{"image_size": 64, "crop_scale_min": 1, "horizontal_flip": false, "tokenizer": "word", "encoder_norm": "batchnorm", "text_encoder_layers": 10}
Rows from block 3 of the image encoder of a small contrastive image-text model, named by matrix and row number. Rows with one number belong to one channel. Each number is 500 + 25 x the weight over its row's rms, rounded and kept within 0 to 999. All counts start at 0. Numbers have three digits each.
After each channel's rows are labels from the 100 images, of 14848, where the channel reaches its highest value: "top examples" is what is common among them. Only what is clearly more common there than usual is listed. The data: analogue clock faces.
# convs0: first 3x3 conv (encoder.blocks.3.convs.0.weight, 160x160x3x3, each kernel summed), inputs 0-53
# convs1: second 3x3 conv (encoder.blocks.3.convs.1.weight, 160x160x3x3, transposed, each kernel summed), outputs 0-53

convs0.112:501499504500518493493474535508553490523505477477508476465494502521454526518502526488479468532462511520473530512474484510503518509500442482454528467539512531509475
convs1.112:500485504532522474485514467563496476478518512541503488514470486504517440528546513561472531483464482509478461501502531505530514505528494469487478493492493483501501
top examples: hour 11

convs0.150:499481503477491531489474472502507498466527484500530501453504529496465529530492499523485501493509469502467512500475462450475492466490522543494489481495499555476475
convs1.150:486472499547475504515470499542466491494501513508456477518470520497497481458592534522512510519497512533463456486540484485517538493557462480497472466470495436504520
top examples: hour 11; four ticks; minute hand past 9; minutes: 45 to 49

convs0.152:454450490474508477494507542491513494533505508491511514528486512545491512482504492507542523546475541485463506504519505501523493545523457502506524504511492486492499
convs1.152:510552489477429483497470529467474529458514499489464535471512479499472444504496497470495489469492509476531531451476526472475539473491504456531491491518480506493483
top examples: minute hand past 11; minutes: 55 to 59; ticks

convs0.78:486484515518441514486501467474507530493517480483514466473493532475524479496499481492475485506508465495466517488478502488500490512540480540482487476472506518496476
convs1.78:477455500478469472507529492462484505500503493476510492512509490516509490472472485470501510516496537511499481498473490469512498492491555484483502559510469498466458
top examples: minute hand past 2; minutes: 10 to 14

convs0.106:479491547541482478464540494503485482533539507502433475496504472513531481523509528474518515502491504500481493490491528507480483527475465508499498464490511488500494
convs1.106:508488460474512511479480526480505482478486496498493515486515505466514488480453495513519505463479537480472480534471436509476521522505497530456503536472518505476492
top examples: minute hand past 11; minutes: 55 to 59

convs0.153:499467486497577478507471476510492498458540535480520483482465498528463509498488519511520528537465504453474498467483491469507464489479469473492469512497509526498463
convs1.153:485481495493499510466511514514482537510483490505519486479537549473494511497478464578458511491541497498519517490512493475472448517491510470517493492503491544505507
top examples: hour 11

convs0.156:497504486480490539500514438485475505462471474493499474525518536488501503507529479479477482503492518515487527485504495471524487461527467525498471500520474469490505
convs1.156:487488558479484473485499477525484471512498519511511504545515485526472516527510454488501519520479488494456501480464498517489483434533492460510493483509494519477533
top examples: hour 9

convs0.87:509510485487491489529548467515521550475506512527486502476482514457510498477497526499491496477495501521501515486461474501484502479473465461506469545530506447485471
convs1.87:516450507504484538509482513492517506491475520505506497514510514479512516485452475516539478511465520478506493535478474499463506537475531540519492486500490492475493
top examples: minute hand past 11; minutes: 55 to 59

convs0.43:505468477517534494505492483468519464512524486518443509449518520486481539479492551532482518475499476510498521521502486494479496514496477452494506490486500459488460
convs1.43:498490495474483483564496474510501546479513513487510480544477510464517490504516465449509505508500475492500469505473507512481495491495502556490517458474469503493499
top examples: minute hand past 2; minutes: 10 to 14; minute hand past 3; minutes: 15 to 19

convs0.120:531504511504507495500503505514487517521502512557481512445491497505452538510514505487463539498498471510498513492488551460495494503465446503510501492523540515485482
convs1.120:496565509540481515527510535484493490469481470477468487520459503488483504489476491485557510559489499483495513497507449486508479511485490494473470462516482473488516
top examples: minute hand past 2; minutes: 10 to 14; minute hand past 8; minutes: 40 to 44

convs0.151:526487441479518508493502508535449482462442478507487455516495510518512500515492474482488489528522526489516497501525536529494486510507488498488469479494466504459515
convs1.151:502516503519463499490508476531509536537496480489520497471458478492504498513481490483516498483485477500504463513560491505483566484502509509523511512516485513544502
top examples: minute hand past 2; minutes: 10 to 14; four ticks

convs0.51:519492482483482511465469506530515514475553497509559491523493462489500522464537514528473502497480469510510480508485491471464480503504499522490470472498512488475494
convs1.51:463485486515496508479535542493487503489507465488447506477472493501485507520538489522504468512484458505487481508512484498523462519482475458501528515532530492526466
top examples: minute hand past 2; minutes: 10 to 14; minute hand past 6; minutes: 30 to 34

convs0.36:484528528458450541505500514506497513499467485481506510500514510525522450515490513493491487477476529488512479518531514487503501524505498456472513472500514522510488
convs1.36:479481504521491452507475463503505491498491464508468478442482498471495498474448501470483543472468485500483508488476481446499501483488513482490460487470509482517485
top examples: hour 9

convs0.80:537481500498484469490485500522458501483528499502490474527506492512505471484453515528476535540496489492518500485465467505501477507523483457522478521491454519477498
convs1.80:516558506505544500487518499504502494510486511527486496477490478497522472483495510513495491533463505523496497483492495524521518446460514505515475456518518505521463
top examples: minute hand past 11; minutes: 55 to 59; minute hand past 4; minutes: 20 to 24

convs0.12:535463510462560523530519469500513500525496480524516478470500532470532523506505525469480521500474492490525487493514449474512464467502490457500499530482473450521511
convs1.12:495470523494521480517443494506516498481506549508518507532485503502467514508537487532511527476502471487465522529475518479505502502493505517475507475524500484485529
top examples: hour 9; dark face; minute hand past 2; minutes: 10 to 14

convs0.25:533495467483493475482515491503529474469467466483470506486493517463482536504444502485444541521482487483469511485472504490500491505493471527464472472495490481512534
convs1.25:504501477496512501508474507503484529489542559486509476498497498489559468473528469511533491528502486482455475490513494520464492477497453561507496424497503455500494
top examples: minute hand past 2; minutes: 10 to 14

convs0.89:470495480518468525469490465505509569464515499482496477492492501473495501493505491500482456476520495521467469510490466555499491465473484520442484500546478490470509
convs1.89:464483528487489490550472527484511453506486527505515449481505491500522550462488507489528494495482503471475516519462533465514491473518501515482488476500543495553481
top examples: hour 5

convs0.54:468468472478501498548489495477493474446496498527512492520483505468506488511502486495486517479482466520544456503481530528503518507473470497463466465486469503499467
convs1.54:519509494514546490444500475550480505500505479483520474500542508529491467511525488489501503510458545524522506456504528460469477512485490479497526557488536512509487
top examples: minute hand past 11; minutes: 55 to 59

convs0.6:529470497514537494502470461482487490482484468491512514490472517523483479488499543500460490516476455501494502509477481513513484515484464499513486545484491503492496
convs1.6:474502485501462466477516485517499553493496474475489484527474491491541484510479464485528507519477521500503531523505525528487484529482550508459500486503523522486478
top examples: minute hand past 11; minutes: 55 to 59; minute hand past 2; minutes: 10 to 14